config.toml
arch = "unet"
model = "segmentation model"
dataset = "coloured fractals of 300 iterated function systems on busy backdrops"
train_examples = 97500
image_size = 64
crop_scale_min = 1
horizontal_flip = false
color_jitter = 0.1
num_classes = 2
norm = "layernorm"
activation = "silu"
pixel_unshuffle = 2
widths = [64, 64, 128]
blocks_per_level = 1
block = "basic"
dropout = 0.1
attention = true
upsampling = "nearest_conv"
label_smoothing = 0.05
init = "xavier_uniform"
residual_init = "none"
optimizer = "soap"
beta2 = 0.99
lr = 0.0047
beta1 = 0.95
shampoo_beta = 0.99
eps = 1e-08
precondition_frequency = 10
max_precond_dim = 1536
merge_dims = true
one_sided = false
adamw_lr_other_params = 0.0016
grad_clip = 1.0
steps = 14100
batch_size = 128
epochs = 18.5
lr_schedule = "cosine"
final_lr_fraction = 0
warmup_steps = 700
weight_decay = 0.06
adamw_weight_decay_other_params = 0.05
Rows from block 5 of a small segmentation model, named by matrix and row number. Rows with one number belong to one channel. Each number is 500 + 50 x the weight over its row's rms, rounded and kept within 0 to 999. All counts start at 0. Numbers have three digits each.
After each channel's rows are labels from the 100 images, of 14976, where the channel reaches its highest value: "top examples" is what is common among them. Only what is clearly more common there than usual is listed. The data: coloured fractals of 300 iterated function systems on busy backdrops.
# convs0: first 3x3 conv (model.mid.2.convs.0.weight, 128x128x3x3, each kernel summed), inputs 0-127
# convs1: second 3x3 conv (model.mid.2.convs.1.weight, 128x128x3x3, transposed, each kernel summed), outputs 0-127

convs0.110:520442473620463574472505440428552535500506519483465483472505427478564541590471496491498504507467560442442395452501493557486529491540521469506493443534446584499553512495404493449555459504474512538541400515562519437499495482411481509401561460505583511599465444488457486458490375446610544540577458470556531449511521441392512408541526486491508438506465619496512529414587555529494522503439
convs1.110:567491434409452468470500507489542500563503556540460552471453547403376482474509526431573463492478513583507565561574452534532485446509463455571552474570529455498494442553479513550512451426502419465580514448552469443460509516576603460555509572468486485407537404469535535466405626534506538543423395517523510471550432509539555476429487444560503450514521444502564471558456531523453497489567
top examples: grey; pink

convs0.50:497594558556478469506577627493516540465506543401566507514434448563469535582566476526432442473498608530484385495487505499497428492492453520452498469506541497512482568507442531454517525477452547489573557471458468534531551448536473469499480485467426557492494503516520561478671446503567449602521482551552568534607503448505515408488439492438518512457555495492498612495417501498588487422462
convs1.50:532497447486537655470481471456520503600526460492433477458527541456585486474468517472512510497494552508607596545433536514499435488513443532582460539452453588550521578476512492570482450539561455511552519527528595438527510474553511560593499509575624499467539506453503571601395545572480534512560550499537435496432515479474463581563500540579507519542500474471443443550578547485418517451544
top examples: black

convs0.112:424588511502493544496483523424464509458441542563525582579454446639499489430407531487489484574434431464537415541477501523488422482471483536462472466570489500452443541477480462432485598508446522445480448428418412522546462436390529472483504567578508456437537467562572484550460488418478517493498559454444470498503479472480565583531479479419520480411459462472436486493390483438535505569458
convs1.112:537556476580472456486524567578479465511471473557453469402517526428500558460585436417496456447477586525468516440478507416493477474463518483476462547478483608540466508600439479462548450490519446508498520508490512544483464497447488517499438469447446561522411586480499442403531531482434515544453515538502483554493471492562538545488513465434486388520523610517473511632569516362482529640563
top examples: grey

convs0.101:441554452508579479489544548442470463530457505481518456495496460452446492593508407488556573472504607472494497470586440463481493505490438474523563480524533535494523508517442470559493412437504512531489477542536475565487615470457509558473556494485450549516498450543485573515515600473505486542463501375531492434426539526483509394556499495520555464541499489640592524399369462536416402565566
convs1.101:515529552490412583544521421598539584445521557507479519538597573463510525479498538447437479524514475524460499513517459569585458516538544545511526572542441592516530471532508421455476579492578477505479465431403505509487463564533542436498489555494467492530482421429517535438476473501519581466471428586603545523456511502507537489422478467587494510407543480559338454563534558505420540431481
top examples: grey

convs0.93:468522479604420514436559558456484402517556520419502403527456485485427554591467437499459549485505572420522481452558504417514540477529495481465611393453463494518536521521501461608426508536511534520590500493490570480550488535532590506411469508515484550483355458528548510461567499467469502522481420504550555460534512512533605372509495422485525463491541467479481482477467484559498483606471
convs1.93:465513479523538465480482501511510472543496483525460484525555493492489454536460515517454442451553525560440443521453446502518440505568550463500431469491531504539572548395560442464474515428614489505438482478521504406423400535524477483570422583503572515599489547468447520531465603520511498421394509494512466494408519497459511464453529470508469499539448375609484391549467556455415450372426
top examples: white

convs0.30:473545519474540451487532517555554497538427558511545518511549540667416473560493557578546470473513402496514554535543447437558457470514508520485322529471482475530409489478539559449529493479461558495593478469478559515585535436512502482437478554517521574483408460516545450542551368450516429504505518399457466495487473505551542489493463497487513441497550471461609636527516503507519472484522
convs1.30:529558515510507509579549545606524599453548516533503447443544541396566478469530497431524532539526572533536517515561523468441500539466484543508475437574482564475555493481458517499422484560484416508500516464560458513483458546504464482555520562522447443577486455527485564506446608535431415562535505548479534448415527509537402512459543532601530567576494554494352392482518518412431485563441
top examples: grey; black

convs0.17:440555400552557442377515546492564473452588555412496640458558510500377573512474448490485445526462573501484424575481439499455561589541506544487551466549533474451443557418459498450399551525473487419502541446552455442441457524445507474529498468485517455540467401452491502509432414515560513532512499499462537543547477531470455490510522518522461441422507484450492618536506539487467532570486
convs1.17:525505562483429577512432530466499482512462487466625575494407462516559505492484569506488428481488433442524424487465551548475515436597474500534493543480444581546542513473463441468526504429495501522599510511526512554510483414519478447366603539524491527438450473481529588534581494492552434378530508435448558466542421521474591491552532468450425515529427490484505438548464476451582435423439
top examples: grey; white

convs0.44:483482609549498399529524447411543527454506486472510473500489564554509541507446513508560442464550511473663462488410515421477451451556612505480498605452479514559449502428481518552424522448431460449580429426558413420503535600525521523524534502396494480571492544428476471546416531470488492467514546519561525512491495488422473521495535562512463536401558434542492530452426477514447534505483
convs1.44:471436535506552601495497562457430511465587505526487507452399413456536560428538547440444509561453561504446467548487460608545470507449492513531578409508554520525606473496469506429486577489499562564506571604481533463515528563521583583550482430581525506475515531506550479501490547424520586491507513512486531518514464456503473437561496486566589436512483488332483587470527499479567560523482
top examples: white; grey

convs0.113:460561526495482463431537524415553508427435471461480549561555442516492533426521477500560508553507487578563474514480469553523467471493565560465568506473526419489593497482442455468593500461452580532464459542487500401557537456485454530581591505466435369470460535517494491499574447508557619502520414479404463562530462551507499400320534477505568518516494498513492523474521470507531420457511
convs1.113:470484535502468527502577512563449456524503499493531463423421533475542542553481482487432503441438516588448511504588470433554533521498524443611436584581457530515503513520524560536467641470617468513530540465416471508431463538488439481489473588441612551496566493470457467542433410470567446536485521573535463546476523536408537598584487451563468482472395461486474505469424514465500458533542
top examples: black

convs0.21:524464533602537526505403502520406504484487567575501448561520444443583529498523436459544494500426319599464457543481504414491498499531415550527426431540413500586531512438488505504558499512473500421494497501486464476495469462497488533451481524497513469560466475467460441449498510449479574503558507417453566565482623510459467501569525388485461519546490594489480533445582492462559576442548
convs1.21:444384510425460477506500455530537573548520356470481501516505459476453508430505526478516500625543495402501500513501366539527487489471606424511587498486536411436489443470539501393487540461510488503452430464488408493486459507512516478561418478458436446407492476459564529453548480470447465436485442520526434423440423511483552490448447499525558454463464468536514509582421448493431504494588
top examples: purple

convs0.124:582358531561475508550481501488411510434550495477537481518444509525536543449556425519399462438462464569414522474527492486484486462582492599477385452482566550524444478495404563530665479565476475468485522463450547531461581499467534503404440509574436524527575506415510453483483507510510444565496452496513485504575500476549495453515534458506443466533509503454525487482621575491571510464433
convs1.124:424458472486490482480465480521573455554515521461492500467528533439460464533505519501540470470445486634484451531394437548567482516435416419460539464518515471410589492498456524514391552457584462543451394425512404437531559500489533427503559502442553478435487519464521479488441542582513550439524492545512466541486456497523558601492541495483520532498475470589466480570484445595347534417532
top examples: white; grey

convs0.120:567517593523510432438537579574454532522510453569578493505489513543577508630464431456495433432489526487523490480495548491648530446443505539554443484509504461477393517452422382488548479441485452492533512505487534452483390385412481562570448490448539486445505504509498458559499502455572463441522551516426512407562505525484400536561521520516472500549518483532525438504484477499558589430491
convs1.120:454505390439518597533427522403521589486367526504509488530406588482597492437575515475508469522429541485542510489466397555510557578484560522445517441520474567481435489521478502529447463622571482432469537470445449528480490531611468477528499516547505545500468544527493500505424513463521472557486466558498396490504515523509535503516455431439563629483505438563506555548571531446463541561509
top examples: purple

convs0.86:567471539489540541500425450539606538497440504700577469445561530505415501454501472460438477537511521536566502523467430495525500454566488574587420502541612469408454476472462515466419544503458538461432456433578594433440498435446515467468469483548524466553541508478456531501444467520459525468501463546475538453515449531521489457490533565482520464511475407506436399457478472449512438466594
convs1.86:484510496488347469491496516478527472469487471566509488550546475483591547515463621405561504551484540526520532479554509461486453519494582427448463514502484458592493500457439581450597507531572550533559520541398465530563565538535561493536539528514476452520450510460579449435545513406565530507489491403482499520490507585446401476501439511441502464591516536464600515477585431492524591498398
top examples: purple

convs0.54:507528574514517511482570555535476562514495530453582468519547446525477444599535584499544429538414563466601504543497505512458484438524476632482619645521487478518528494439510512540414460508520515530558486553495503387501569520606430513472506497433544543404452560519500451436494413560478401565460489506541485529579502577534465496476483544517482465475439530530511516410537471445479477428463
convs1.54:542541459475407548465527533524430505489471463597487498499455541496561562469479441525485515385525516493512513499464551612519502498452517428544393509455460530511451613475480485553579573544478452489580586564584549553423486450480474577521603635450497458540512430413517496605516525492480549555603509521422523487488491461500420479505480527487446535599460435478580485513507484468517433506512
top examples: black

convs0.116:452439450464475560479549486506523512503445470496528516502471489542486468608429459379499468438536374549472432439479498507481440554501539501530517650538483471464477521439492505471452490447529509432432498482497555450450496529428446498611496524539392446468533498498460493419478624522435431509493528481498531602538436535475516586538608481532501524464487487535430495521568532498472508335551
convs1.116:601460530427555438486550532446418557519535472516591469467503462494508462517561506528492514515540552474545570507538548570558515481397471403510531473441523530531527496510527552555556512532423440528499545516398405489505493527592534589511537439529631532390439449548570465586455458573525551530549434492545465472466546454559389452476539439529505515484429483407453498478456503484432541454538
top examples: white

convs0.106:503551491606490490434493523565485482532557429513548576495494542370590549478446505500499483502403496439522473562524469482443599519515524527502618503444443481464527505548455404510496422590516471467480514537465552531448533540436473512421575543540457439530390545557422570443514522518450617509452499563518481540429556473486503510517475583510475411445529536550522571546542471574440510563433
convs1.106:502501449505485555567423535473572510478520541488481503477521528514420495488591503577527536452530436513514551424436484497606444548557510539446462534598487562453451470430556574484505479470431497522464436484515524603555521477508572478715428459412508483599522454442507492490526477476497397537538483455509524497491469531421517448523495398525464558507468457457499516436495610471488596469498
top examples: white; grey

convs0.96:502549497514525513525464558530534548473486378500516514428368440477406438389534522486542489496505416471545524522597494503543503533491567597425402409507447512549546539473493539517544524639431559516559582479485498575494492508506487537492519444444472565442532562530591533521504509502496455467529488383529499482598449476453484491556511427490567467554564604470521522465464475449552483578492
convs1.96:479501553527382555537510505558561485583467588505496483503678530501470515486533464488455474527432560523522531513364482506465489533501588465553480596429519505472470534467484486461437478384568446518488508443560500412478473550559523500501448561515613501528454495451474567501446535553496474519463473533509551462406504537514473499407417521548432544534433386523469404554472520494437467458513
top examples: black

convs0.73:494532523459500450484514451486520523365502460572515457482524538467523513486526472565503475406509511451452561521521519626501545492445502538480514436525482506508466529412404461486487513583498481551461530571479392390498440578445522455439508462537464408473476490410469447498432458468500470473478526478543549510481644465434468498468473538447522535507522587625487424538640426458433530543549
convs1.73:477482505583459510423506516463524531519451445376438508598375469513567475590508542481470465545478444442537419414535527407539455491519472509587467536486469461452565534460488479560501455502427503466566467545512552507551534408479430555507491540411489564470482529492449482514641484530509478570547485460466467467536399463455474427448558554427559499440467498507481516417420551503575521473417
top examples: black

convs0.25:576456445479446482449465508485451529574486466586541500504597452551423415610531557486540438446540526517421442591468493546551552433460492502448580551559485421551539534467549447475469458411469521480459493434477497435495439552583504475580438551533471554485533473513453537556407523492441505574535428576487524501540493478519628535446540525492488457468477512426567468541459623504439559505528
convs1.25:519579531447456492529480474372516541539514500406481430492537515518507511432520419503520459528402452569491478561565452465467516500467496452453399494490526583480517545526434402477521515521425444489635620529460538494466493523523460488569543445436509519443459506446465524603512434473627537461477508459520503506479506443567412528436445427498547548439531481434529411482428448544559502492579
top examples: white

convs0.97:449483580445408481476512450570498480434458482561579499464443472485452565529530569498460461600542465380495582527551488477511409444428497541421522446549525515533437519503564501527434500469455514490462526534521570451529544511470520426475451542450449463501505538462563557465528403595479415417402578440509460515488513494628488515438445523525517544517480472516510502476503474489496498326421
convs1.97:476515493485510547533421560571398590503463407494531443505508474446593601503558504446453445459483589488573486450518562534480553536517553470562488513430541525541526590443505516477528494549454464512539584599464447590450442474567525567511556526528497460558491393463542487464530509411620470488571478499447487518561518476440474484591547579467522517483557479515432550482595476478485569596483
top examples: black

convs0.33:459497432561456513500538491559551521621454473497540439556457506524417500561468422492548564536604473498400408441562482435532512377473581536599596547475432401432534529507540477479486557427567403511523549491588568469470427539498552512442523508474555475511517501524515436451518530572482447557478469546529523474523405456467551586508484490454526460478513424526520522485480520539551555511579
convs1.33:588525436487589556493524516470453449467544549438566418536504512547624599415431555515532515459409591592533634538538463538490439478500463474442478462418543560542532567465526480439456456549407539505517507515522557493582500479494521581559557541478522498507565458494516519552415543563474541509533512525534452499384526525489425554454492471526447510464514533503428432477542477535432425460443
top examples: white; grey